From a checkpoint of a small multi-label image tagger: 16100 steps.
Rows from block 3 of a small multi-label image tagger, named by matrix and row number. Rows with one number within an expert belong to one neuron, the router's apart. Each number is 500 + 40 x the weight over its row's rms, rounded and kept within 0 to 999. All counts start at 0. Numbers have three digits each.
After each expert's rows are labels from the 100 images, of 14976, where the router gives the expert most weight on average: "strongest on" is what is common among them. Only what is clearly more common there than usual is listed. The data: rendered landscapes of hills, water and sky.
# router: router (model.blocks.3.mlp.router.weight, 64x128, trained with AdamW), inputs 0-127
# up: expert up (model.blocks.3.mlp.up, 64x128x128), inputs 0-127
# down: expert down (model.blocks.3.mlp.down, 64x128x128, transposed), outputs 0-127

# expert 6
router.6:474551526465463545496544528465551436519522501474542532519470539476548459510557535499540472459500552453550508535488515491471578512487514431535494514555542467475514464502521469547483424497486572455556524483573509553494443479445497558487485543456534461415424492536570556446467413443523528471502539545447462524474563497530505504538562555476481445429542472524497479461529542545432553508490
up.4:486475571431479508484425529537524422517469419503505473514464489517491514576547505485495450484489451563582515540547561561548519464479460450421490509502467487507544539520451491488541480467423448484502526498467540509484488494494521524513455534446539541485547478505541542526454465418483537469465522521584437448495505476484487402527477555518544469550541576445546487451438509449542515550471
down.4:499453551515527500491463585422555492534505473471475489424520493518493457496489505511509507544491523437495533568494538477455485522398484443461538634505515444459455470477493444479426461566473489559484512555510504471514523535422518573498543485542452486512520457466527534477563498398503514453518487527494485543527517560490486502545497531491520530538455392549531486515553530490479503509420
up.5:472545536564499468488463513499491518511501540491508513531570504470473529474500491448501512532589473470564442501546515493504462466495464479588432496525445553534496445514444409540500456499494562398509499530506546517498534505488467499460506502537488557444561415475500522481492518398541565456460456429494509535578562471537554510491474561454502449472533442485427534505448527490471438530487
down.5:525450518455445548488534460491489459581530453483523505474461482477512511539489492523515506468404475522437513508459497471440507585460480508455438509521383539504511486518516495457478472506523468543493461460571544500515577473572520495520514514481547499508565586518562485487495513489463608466472525538543495491483460516472512469540515503422504580493545563543474573457473408457519510430478
up.6:524456430608549531445467483463487449519529519488447436487483539522513494584515485470515491494473488442507536483458513530412558515518464495560549530499407455481453491437496531495511472482479494507441507552523480459489505465526497530481437432435491427496504530490501434575383508524523540439464507454400496499422527456512537509445499529463508441466498450468523500478477545535472480482498
down.6:502449448486475438507459431538488498516527443475500432383457566545506495500471467564467526502500468551530451435487516489491470555498552508529482493469545412553538487502501446503511546474504512521501511488541475438496490495450482547457533483467424418487496546545497547415482524478486559480525544497474458503538544388533581494472454483521506531457474442493528475436546495582460503559507
up.7:403531452523522443493475533467519497566513519525522432476500513484471571489497405596511583509465522507500527468547451508514517442541493473499503414478571444493482530535480509541454485456463510455421479433441485565463430529530522487524563500469435490505521428528501539539526454541424487471462559507535507516544504565494518545570489443484479507514487478473532463489490486447511593517509
down.7:571489499492524453501478495489463516478464507597490526522512513555452511470513467444551450544509489534498517549447471532462504479563560552494524510498529523508487554458430556446482530533481404519500469556459467429478431563465502575500438579510532538502438518507526469498531476453389562482501474421447461447450510458522423522487474551504472437488457522512525452485432510500513461477494
up.8:505511531468439449484515507503466564549490512509468482436507449495518480487508535515516537505480570531533501526498536516486454499485475520566497541496510537496538419441510441583504476493529494500434466431535457575523502570461580525493379522462442564489533536464489592492542541573503573553474539460498471541489476520525541511457552504500447459565572505465502536485436504467452436546502
down.8:426486498526506488476521501569477511540497513492463490520469470526535521490435498525495538524469584560456528559489584510467512502452446494560494511474520562520466507507434540454403580520520455571512451413526432496628470473512430551506476546539517455561507489493473452533490538461491530566473464512490527440449548540481420455482520497515575495493502500437487479531542482524516513465472
strongest on: night

# expert 33
router.33:433500473470425532568522545548532518541530487462546541468470559497445443495526520494538458475556464453517506490486516448450567421453480471555416465535477481477547455452543478592500445530564558547524502480448467530459511453450451536503434467471505478468489557479536557466509471574560498436500577541514527471468537470463489538534499506478517458540478469450432492444458541521483485522501
up.4:481392559502410489524546493499459485579504442499535455475518510536535537555499439504491509563428491468478540567489508442446515493490482535468466404580505501541532506442545518560425477551519578514463535500459470462498450492569443540495487494525504488493509512491523479470544500541522526556490509471504448529534446520472491358511512552534455501532490514459496522512501583513438500516512
down.4:470534444453574470524488490479554417500506506514467508525464493538467473515515573500489495576552457585486473472485509458514531473460500553513501553510500492525501476529490431478547516460526569470499512507511484535558578578593528488438477417535503415461612476501432483522520521484530484490465542542480493401474453540470533500423496484550557520451554548532518485545508512517481471456530
up.5:517500571517512527443495469453469554512521525476435521508521510450500551481504461427456466489490548457440521440488487479500541517448437435481494541443469453524530477588526463425523559460437483527436443501541452613527500481496464472516526525613516517519443481438438479465531472515413538551531432510508525540540482499535515460502443496494477543471477558525480483528454484439479524517461
down.5:478491473517560495545526436475422464549470509491442512588483490486470544465460558484502587499485464492450508470474511527471507484530436509528434523491526566458447520486506488477520512528552518554462459555433542451445584496497424522457518518551497474505564567503503522472486489553483511469536405488458456591485488469499489599512518520529514404413483515466537520497488474436542527477477
up.6:547485473577479517488438524529519422556468503503449512546533490522453502522485515461544498497542517549577470568542501539487456493417510574486492502536508505498449444540513551498534545543444567481485477470481504528478550491550480478458472497501577505510495503523467502540490511584502506506527488453516492568475497584514582458495465398462616519481506510579571584488482481495469571525530
down.6:534494498525510511501572552462503461503511531507518536523518468578521479434468531455465447486424488567504620544497523483503525476475574474495506473510511475549480513449485494424515498572588452426453535565478482449485455520470488514488527471453495527486507417539474503508502485486442494465444488495500421493525528598441560513547495487545602534389487483455495524483481519527528480482463
up.7:521489544487556554477532436467434507564473494554586561497455471552527561460479574491516446492519461587523506519477459540544551562473541510496482471508460479484526464488457503517630533522507502547508502555433477511427516490490551515430428527476527484425472546435445522507522504548522531543481506528558496593509464533448511498485533507506524507595535500514542528496542509443515524506483
down.7:534450446513512476469504477592543537520560523518516527491544391562534512540471492543541477465519451544477505513503481513485482501531539450549448454511507461493510429488516434431577529489455458539504510492538510502482522442498429531554443516568515488481457535430546506489489475502488568586460515519578480532527592571530538515508507557483460595484510535472540447434441465494492517483481
up.8:525463474544519537494561513512503564540508496515502523465467483491531470527530493551476458518508528505477609525487416505487463411458478518593506481391503452483542509496519532559489620560461485477501547514478450518505500470520571546517522460494553540447572470532542480526551449498502476443459489471542472508545488516454546494502505471512457509495477443521593489491552538516465432393504
down.8:465469446488522482554491512445567519522565552460460528483494539438549527475473490493452461403523488507480575444517507513471493541511549492468556462549503566473445482493503508483519522489475538518508559536495508502476437522506532522429507483491546447501563546438459501555562527568414510524566418481491528510515478503484496506469406491527576482538479470421575494477423495534498448524586
strongest on: night; water

# expert 29
router.29:540484436514452492534470502579513545595545496554524515549506497519459496526488555524501533512528469474504462565509512525502488531533482533477470483537454522510540440440523522446575562558529552538550507474457466520436531409487505509542485426478581562540564569501384506525487479528556481560504546481489527498487540516469465446532508530532487467553525470485488468591447451452543474529524
up.0:486526545462559554502498492452497503475513530481524536536512550487526563471552463520522508473540499543431486544490513549480549480587454453491493466474490494516497465498548454596477488521477544534559471468466508455474517426483498617394459514444448475468486511505487554549516406517494525577563526499496580522436585465512536535533487550501520545508526482515394552519475525496490474514514
down.0:524506512490497552502430438562546498501581484530452480527484456466472517560490462460490466474533541510491573459493505513522481487494536534503492497548514428508532491492573510444485541500457510462465485539518546466539432548423542488432468512503501456533464481464506503444425489579505510456538476477466476613503471435476547533476474587442480454546557576438535428485533500546557548479454
up.1:550440450556546432478476472508486492525526457537467523522565508423485502534520538527535530492496454399474530459498465447464509548464529487477522569486560396452481537494471534507468505432492457530495524397543490490450484436490544508430530626497441536550452503532538523442493546525470536542496454486514456538522543484473464487487512524503486491461482496441561513512438453466441514473463
down.1:505490503417545474461439468471547493497525553493455468536552525537522482465510407539496496517481518524499569480521559488460519454520516562503544465506481556556460502442518546512537494510460487509486472494591557484465600479504423460515490487468492452501444526478451410453456502403439446531506520437425493499434454465501558470498430476523456485488538495555510537448481502518469452536431
up.2:521481521517408514502492479527452485499502568511556422497512523512456553481566463438498509531548499513467548529531520508482490534414419543498404420511557589463552518512505536490444468480484510615460484534446456528484506462500457526505466456498482467500567522463440471500495489595524563461516467504497467465531449507421456506444543457534499518528499465478505535549469512555509533453446
down.2:492479507518475549488433486503489425550509476489449526543395499411482452552495565484512468443597540509486509445535496448511482475580513492486475582506530410456458486503445513512521538530531494509529496507519569470497513506467491462553542512551552552424584497511532479545493485448522437528540485480458454543548508500460473466565491505485515540569455577539552509470475457555548529476496
up.3:481453472498536576565432446474480485452509500514436516513504586501509405469490496521471467439456491522478476488542575468526541477500527462462460543401523551476510498511520532479501431543575476542529460497561556532444569505488486503475469492479480469482482455539515520523505468525516505530530534504564474437466480517469546483597505412454526483577501449415484513462525517519608514517473
down.3:561497470484525508574513568545436481530489459545506433468435517480488449499531467493525544494525519517487541570483452468491591503436545483498564491507441445443436478511531536497458525541464491500508524500443490428521511476568548510467496443442513545459556459473438448431555597502433522498492551517482472522529476514447511500497448613498494562489520506551459550482505534523537462518444
up.4:494521390526546472502517539547503459523508481449402555506544499510459540494539456499444490500492514485498411395474435520516524508534518498488490484534501456476416543481464504510493500499551500435569486483479518488582490543577421508484513524443481480552495507512571503573531463519489491478474500509498497529495506532453472505512461454548522491497461536415462492404485414500512539621501
down.4:519548502448474513426476552524515520431487514484493488505517530504454495477532462568473465508427554508550518469504567519453518538475516463552583472521548466513511528529512487518485554529429478512515450505507546548459499472425516457461473557551462472583487487553527486465459562513496516477499491498451567464496473496416409456559338503533498443451454534560473512478512530503529514524521
strongest on: night

# expert 47
router.47:474447467591535477516462473535551540534454487461440525529568538568426503555491536513468539499504454461502454529510510517453477437460528550490442498457445540502429455552571532450565536552547534544497545471534493494430516488505521497442532484471515547531508487480468536501496484522502545575429552514514432473440577456484540430467457557520481501505468499522556523487451439454554445502517
up.0:474514503495470525534521477455580555480434476422468484569447455515454543525497513501463467453439552526536464520448512497581490518540408469503428504440524507579575481490414557463498483405559530487527515496535471470447523498457478444475499530530493400516512508436525497500474455557515507514506504514448487526543500512500511447503493531480479456547493509478459542465502454478422589460556
down.0:535481455535500503485532588502477545504471456471410530539537456545562534486521535506566497536486495494554439485489489433503432527444491493506598499549478526512400514486413514514545404476511504518480544529457494496494500584448508537562462509520436523518464529555530552469517514452483438494526529487498497558453571490511538484509519527448487501471503425390475443502512494490510485466428
up.1:561520585495557604465450515464562517487493442479467477503492501474541476467486512465555491420517563504493524565486478586432579506475499457522515444463497523486524501459525493534484528528565541460464541567476487507511430534522555446602515557445565488543471544505513489535505464452510481485465455429540486553498524508484448510479458494463564479461462484469487429398494495521513477489475
down.1:604522536522450454372467483456540479513473527533546559519503519603525455497491539515434512448528479509460464484509515556475553508512476497489466516489462515522519481477479462531470488487498425459425461489573545582545473493489453578542427505468523549534448498492569537512461537553540531495472501513491519509507549513492544487484450445560550552531512519547458465577497572488453510499552
up.2:496512460543471426529483494486515423519511450504467446493548443465495488507510499480517550598479509498468474512478484472466556548522532540547462560464519506511461544513556506546513472454536576527476537474500482485501468502516370523443514592489363512548503479432473480484576504485498424471464484507590494487455480496511578510484536469415517538448467484492527559517522500491559497470507
down.2:480460527497511516448475502507454510549458556512528505469524541463563540422489477490436594475522489505554561482607500587518510489437510517451503500456476441447512497501443565490467478560460506555512509514453556505515531489543520506592451489553459520489506418501513486500481523501517560458498441496507536444402547481489529530514477484510516503489491507566450529465454584432493589454462
up.3:462475468546495533466505470485436528492503487584440494529596391481537575516497486533572517497570510515479525477541484503551564470549526555507533550518532496482511576538421542544546541503485523545466509504501528480538459499483454507477481539502493562514490519474443491432491613491510400479475445503527504495525453487526509523458464558515555467481458487531425554493549454539487454442545
down.3:472453541501456502480449603523455450504486542501454529572485490475495538444487573410492537526527470505480566510461485481483518435481524480475585546559477423509493534514604458527441551520499469416481479530432509480414458560452489549427471508526517546502480449472518521505510497455528554516487508499497523562530506470485501483533502535523481501492434427521422473507467493457475447559450
up.4:513454469547523555552504438475464494484467470503439447577541466504446483512564464516572474473498465523521525418450484522476481509515531468399472459517521455475456504518508545454484505474507500526463491529532496506514493410505576466443507469482505489432500414563548536491482507448504537534518591482444487476464529554587511457503509561545498573468506485476456516438390462443479464486494
down.4:476486396482494496482523491528537535573550475503556528502465460508496479515503543537561440514563511437512498537514536471554506531542465456492473486518465486539553553597496461505534488477501503444503496443448512489512524543398426457612497491550502479489528477387511553469493505569556548494515548461481506496492535477575482449476552485457512431443520470521505496521421475442466443503483
strongest on: purple alien crags; overcast

# expert 35
router.35:465530515477493510530435558558527459483553519537480557440520524545455441502528536486506459544511516465561487472445486434540517523444538482555525534464475531483512457442481599575478487539442463458481531538476461545532460543456425488544478540540506508486441556473556492487546463498469486454553493465552528449421468465465545539534467452543530428485485409438564461459488525538490530518480
up.5:440508438500520527460395471525517486437416533510510468558557504504482537480506527509538491505448533477549511549459507445558460509458572500491474550524482555521483485521480505473467462442525553508560455566571522469481479518456473484501489425482550447548560556486497477553450470534550536503518520492526490567520543438440546414513510514478557499506530483472575600536463439465469523447502
down.5:482575428589479455452544515488533498490518550498486474490489436480547499506482503485451508525487479588444488482505549491499447513500523471480419476450522550484527452483528446482500601485504548532484432520492494522517473511553462513466592495441597457536510431514436533564412537535462488532516455477483450514569540491476515372500515568542491452516542506462495502475474515479516481487538
up.6:539502501469457552542514487514456460520476588527504480513492405516538504563558579553505480462424554481507490442468498464469413539482529540444473572519493471527509551503497499492559521441449492497515507494380488476475514516491497494547454518498490560519486530503545463526537544526495543545518518504411508564574406515511489456413528434564525504470523533461508473498480570511509523503427
down.6:477534503534486513488522469437472546502445509524486483545431498506471507474485523467538530451549558478637413497545561496481533542490454503530502488510493394512497534437470494487502473476500529470505505530468523438535478423395451513459479547481536540457492437461495469458468508499531508510443526464545528477526473444557456542537512495489519491395461465559434539502467542468568445558475
up.7:485541476461435542519506479506503524458418517519475493494557523469430491487426501435464484456475457427477487483444463496468483508474478517460518425512452515502448448424493478505448438517551492491389461439539469454518477465447503412494493500522428509483405530522494554507531430442475516534515436459552464486427512517464513583555516478477538579473526525501519516513469503485486531567536
down.7:446515465517440494580512450477591462528591545532458511500560519541452497496422485540499414469538484498535472521431490503541497541542523450486526473587484478511577462527447511422515477515460439517493498478495484483519476425513477552490485517521525532552503575552480553474505424514539462463544544564505510534495506531441589530542474542479569521486544460507460470499462529463541445542488
up.8:521477530526458546493578512512460480496524495387485480577485443502500534538449525523537459475419393484438477453511450545409497469502503465541476448527530448464535493506525477487466461509564497562499530516520499498579433494479490494516489538493566483515442505571524567513484460457481513469518502518405450564440528493481551472524567499478485476510499476417579468490457544481462512500452
down.8:460508513498497433530493411535509488421465500482460472443498540524454504492460530519444504484480558557565519430482502501494447508485456562511557556477545551502442485539467535453495457507490494556509429509505499525489445420457484458497508473449587401482573474479468522607488559451430494487496531536521493494466469455491497502481485416554531488502510524508553491486469375537482490522495
up.9:526522487465517555507548529510448531532502487525533500503474512541519519493482523440505479567522567517508485586514515521446537514478491476432507503481515538497579568476499482445549475529468527511504535490564427545465477485459495518554538506433484460590503501519511503503482553506497537507529485490500482575526510462451540478485545554544591458489588539608512443584598447469532606475483
down.9:508447498507527460383487486532448489468517507563528469462501442413482607525503602523504459525543484500502442455534519456452532509498541495482577538535472544492505473500530476539474470515523504485491473590506464488595571498486460551499520468549580502474435488528533562511419440459461515549512559469502464478510526439495480543469547561518507478531469501508507487579434501459506496515469
strongest on: overcast; clouds

# expert 30
router.30:447515492476505487556437548530523495469535518527474513427485540545413458484517511485459450582499529488567486475416488470533489540430532529536495555462478486469536473490472573545463505558442450458519480533493438525548476546440435456548538521578512475465451541499528474460513503526478499468550458452512515439441472481458533550561437452513562452505453457435571481473508524518477548533451
up.2:535519463596493445466532463463464483555561453547494488461563550457452516476541519536500523522490498422502478527508476493589416459524441428551549533510456560452468479436420562442525529462451462500459523485549480501463555507484493498465479507539508495502578453499481475470510524446469453497504478509487531500471509533504410499484511449480497527558588546503508537536569527485575544501429
down.2:498425506570551464459540491496475498485529479515497527504485582452459525477530592516498518512438507462536482522455494526533525503491506498467420490459518513595507477514508447468488515524507428495543473570438530506559470562494425524498463537525497437455541451567439485609492538563426491528476395478538492447480412537477495484530517514445460456490450546477462533488550493514493485541479
up.3:504541493471503489514491473490422491497454560522485509471501468523513487472469457442515428477504475519445497553481506541462456479465506521511491578451489426532527508465403458529587560522504518516503507542416507554537535416567548482466523548465557478471523463466496484519492521631516509495484510468526490497581466493547531513484474496548482572517515569507611487544553550461553533480438
down.3:488480546542434513550483508488566474470481445527461476512492511497474567508420478493534535485544538536558486437450493467461450523473490531552481452507468513514486456519520488448553482526480566504538474474505530587490509414512527465491501524432512423491506511535549525455477464458456473506498441482504531507451557546498508423464555510573581443520462591433526599438467471495419462489487
up.4:473523478555532525449553531482423514498474446597509563528503472413516533469505545559489470502471542526554469575567555530481531542556559525523535513518512565528492467528505542471545516529431468470464545559515545499496538495448503531524460485514528542481482559456510416557541537466516474493539517480550529486530506480455489488459565474449481497444525529479552503514567547521569586424436
down.4:523391455515438513459498488502495526489489509526562475505467481502542533507508587480493518510438467540458502462504454522561485521516555499450580529517553489508493520423530456455528512523563510534502434446472499541549496502486485514536513529468536550545470465513433567546461490528486497555522486461509423544551493505545427496499593557472391452511493488582512519535543532485512388486456
up.5:463543532599504472480495502446461564459481487504465485521479467517487494445495558546481520521521499437466521488434504517474449587464457462467506436546468523488442511597510548523436517586517561517472425476563495434485560549493512550495501472482504515547515535489440493468508463469452468518504472505460459526558517446516430489501495482478497514490536552538486490547507413512446587470388
down.5:451459593497507475551506544556475491590481452514537502542517529470452491478470446474472497535517498519462547486443535479497509480524509520483506504485464449511497455558487513489540492514522546500512553460475564533482498489533477523613496539529436534504507491495477354487429556510475444471438524495517425469434500521525496461640461486435526580531505487482531479453512536505485478517567
up.6:472484482602530563445511453509545509561456501488538561547529463507415476496479477536503458527465484411538522509496562491480536497427435460493573510545428498499465483487492555408520525498413498465488525524505558506460530475560538477478523450497496433552513508470449447556404519503485556509543573483466479592490505461470563495501508460574514537533522520516521483493537522490463538534503
down.6:439477586453544451593531521460491540492451558537491472536538490442530523475460468471511434471455534477558544517518533496456478505434523451523443512495564506502491422549439542484461449497477482474444444510476500488495507401519490509472471472538475526482496624451539508472508543499474467509496546497516612511547509548460548518561536498422486466519527499481531465561531553484478505539449
strongest on: overcast

# expert 10
router.10:454552553494511451504428564539543462532517459519435545469549529573508440514565575486507560567441539421534454499435464452510444491461529492540528525454541558504504435534492534534470468507504573496490509529480477557513505557452417509497531567512441518418513531429553512483557452543473501461471507529569488467496510470479572522517471502523565483500476499531455471480543532543495470485466
up.2:514469458556514461547478439422506527492467477534491523421558481468471492442512499550419510571501476495463497507413542519516545556434577521490497504534522466469514533470447454500414495482569518515449476545518468509462515490439475502412495460503511527448594508455460523541491514540443471521525479519499458439538507378431533524502543494444540472465507479480519442527441505437482498480497
down.2:538499414539523576476512557503468506525512462538494511482450535500501454524471500459562486575532415455484525472517511573537493494484477475487395468515500472476479467519574571551459481548506534426467514541554445492524420549465512444522467492542534454481505517511445458489475482518473567458552553453468444407479507501476511494542534489445479521456467482478590553505479467463557489518419
up.3:554568585437539502461451495533491479522520424463550544554466503461535510474531525507521473527516452526545472518426485432480513485470422505517585551553477498500540516449406488481510481536520490434449508519514450569522542470519462452532496443506506498548515540514494486549487474479486486468539488568549476398475513476571522559536484521530552490498482467479548545587549555438465548552492
down.3:544486496535477479423451500503523438479454526537468551517503380514485499484519426557484427486527530519504577422523502479492517539463525561434415474521484544504563592494492495480452503508430492533489493455474527502501493504525594472489456454487504464479525524464478453538524604489492433450556534485515526491517480446441424495537514538445491425464461551491531508441457477531491501469474
up.4:510477492455489508501503529482500459471514444511493415541507525513546495497472528508473478462450545545523422553551458454486509478563513451518555538515427493444444484452541568460496491405517564561568473519471527524571465536499423525523479487503453456464422444471521520542484472563489486437518458526487442458505429525471545514503526380473523479499496548445523538439497506537517567453523
down.4:421467515512537465447542589441503519508568477538487442425560495466521493475471540504567527530428473548510407516445489491521528446526474519537514494546478563510530427558469515539524533511498498461493506489455535523466479538502469511483451576542467454506543522452471550496523549439567509509471514458490559432402501437521439514475561533500516509501532447489577487498498515577559535510529
up.5:491483561489477454530512508475470463512526612473465505444562461592450543485443525481557506452538543489462493472444497499431473501488526507493458529512462461522499476570461393565529474428556552470516562547466473497529550497483489526438473480488489492491470502426612512549459420489505529461472542510466515451575560458479506436539538511434476471527527509517539493532500503527457481461494
down.5:501522454486517541567516468504446531486582454455495652489510570468502403465549485469555439514486433491491557510509458575480416532421496487546515518521508501448451527498507497464517525519516488518467538494512530484533474561482507517426573481523547489487511551510459555494518496519463463509558486512522527521476562541440498523474608502479469494503446483438461513476533490519544501414526
up.6:583493528539411485498524508484514573474540443504557439488468513490531495518463530506468524483529533468451541529495509533587474467581507480495521515476555485498502533529459459483562517507591534488537507452466493506410488465498590536459545558459441492520444466477416620495493517498490573517511594548451485481465536517508500433551470487557508519552520514424482471523512554495528511497499
down.6:450484488547468539537525516467476465497514502447558520523514455470532450430493459489513556566492536487513488538466502447508462547429467459548508425467458465488524499552502497482477397521477528441548487492495451515525479585556521488564549492550544507513389510440492440503529485419487478527474461535539539441418556513522482464477474458490484494461475487501404474514533465475580434541550
strongest on: fog; overcast

# expert 7
router.7:435545542463465462584440545517537511475524574522481518478463560530452449487538529465500451495446542527547491442432470482537492534458538481548491529495453520507546495488462492576453471544453475470446494563444510543505482534453443456559508552584526493468445527515566541519491483510454531456510483458488527451447487470495571552550459460470519443526470440472460462454488550529440532576463
up.0:416565517476427457499512480453512533441511460578512507497539519523441561545484516469488547524461532488523475458515509498496504472521523468526497505514539537555481462460508521490528529529565524513503521466534492494564498504435505507389480420538559487531508596557557515463517458504509575520470477475498522538627527489445538528467513458485560463464543460544540490578485577527504511571436
down.0:512479524525507581551564498494456459588499494513458447498454492518494464524510503457525492452559484533507477512480582425504545562442533556459443492492447500538558569520517472521479503556477514509493528567519492489410455530444479452472519504578540509503469479524509510438492466497526496446453558515503466448504494534592483515492483590516449417496509514527487461459448541517587588543537
up.1:507488491510471524532494517490518467466486513509545456519523558457450563484471519524538545489543528556602508516450551485474575528580531544531483502499448574505467429517484480488528527496495509499517448541518510398475513489557482488606533492498523504497413513567426532490510522480528555514483571538426484521498489531502529465484447421459477429419560474438527539511445449456505555541536
down.1:463459474558478561487543447498453520522524530567435468451483516453499531516584519506462453459400533506461526477545482476618491493525514485477478518508453452438507521482532484446527594519466480470423508593490528538526514525551507485505501497448533547447497459505548491505464410521483532520555434520409438522447490456513437492526544558576460456526466509504517499504501472474509509464508
up.2:454491500465507427562466477517541471526530477444467515488571526624379440538512544572512525472510510530486459500457499452543514478531499500471523470587453522551530496498540545540542576425534479490472516521529538480516499560508538448470543488516543466552516470460496513530494478480462521552513440513475502538458588437480566460445478558494451478516548524466541492487493530515516492477602
down.2:471457486516414498548610515537568537511484526559514504431548475483550495491398486517534542519526445585404538566468532501445574476541501517572587482564495542490487459438510480508481513497502441520554496542466517427477415468510512542474519474506513547490537514530506517536483541478433546478520508444468440553471538508483481450544500497507510533472561496463503467506551535498457498467503
up.3:582512563512504505490461447523547451492498557463434457501448471526480472494503529473510489521461417540471493424547499513495518482454536504426501523470511455468487438544519565479442488544482525530578541477455529461535495491448452508517590560434591497526502506479515540464492468466559467429550428542487564495546485583553462494478529515485535471543579510488494516481514468462481439445433
down.3:449490453513542527424467538470523455487490466528524470460512533523539478531497543508481532467472548451501564415567464476420484506589422543526468465466532567453492517503457455545543440545491483508487539400560468503606564488468564463553468491490436510470524492469551462543569457457508469475543521495503479466493503505413482524523538480543484518475470533475481544487562455500515534561507
up.4:465570511552461532521565454569464514562524477479468574450572513445559539419429496491524450524493510439593522546482473488485503514476555534447549490550513460511530535530510488498523486538446529578505512465570517510513462526488488441490451496472546515481473466512408533471505435474542471507490511504494525456455468562536435500547538550541453568471552447510481454493519521437476548472433
down.4:515592501481508480492467510501485529368587544385512509510490510487496551527484461504485496479406481537554510495441563581507542416536533498494459507494521474542436538508480547565472515497557498453479538489563526458511507484412470444536460490525435529481517444453493496504469477492512526558451468540453524477517496511492477512466520551549509481524443575490475430517509483507598499526474
strongest on: fog; noon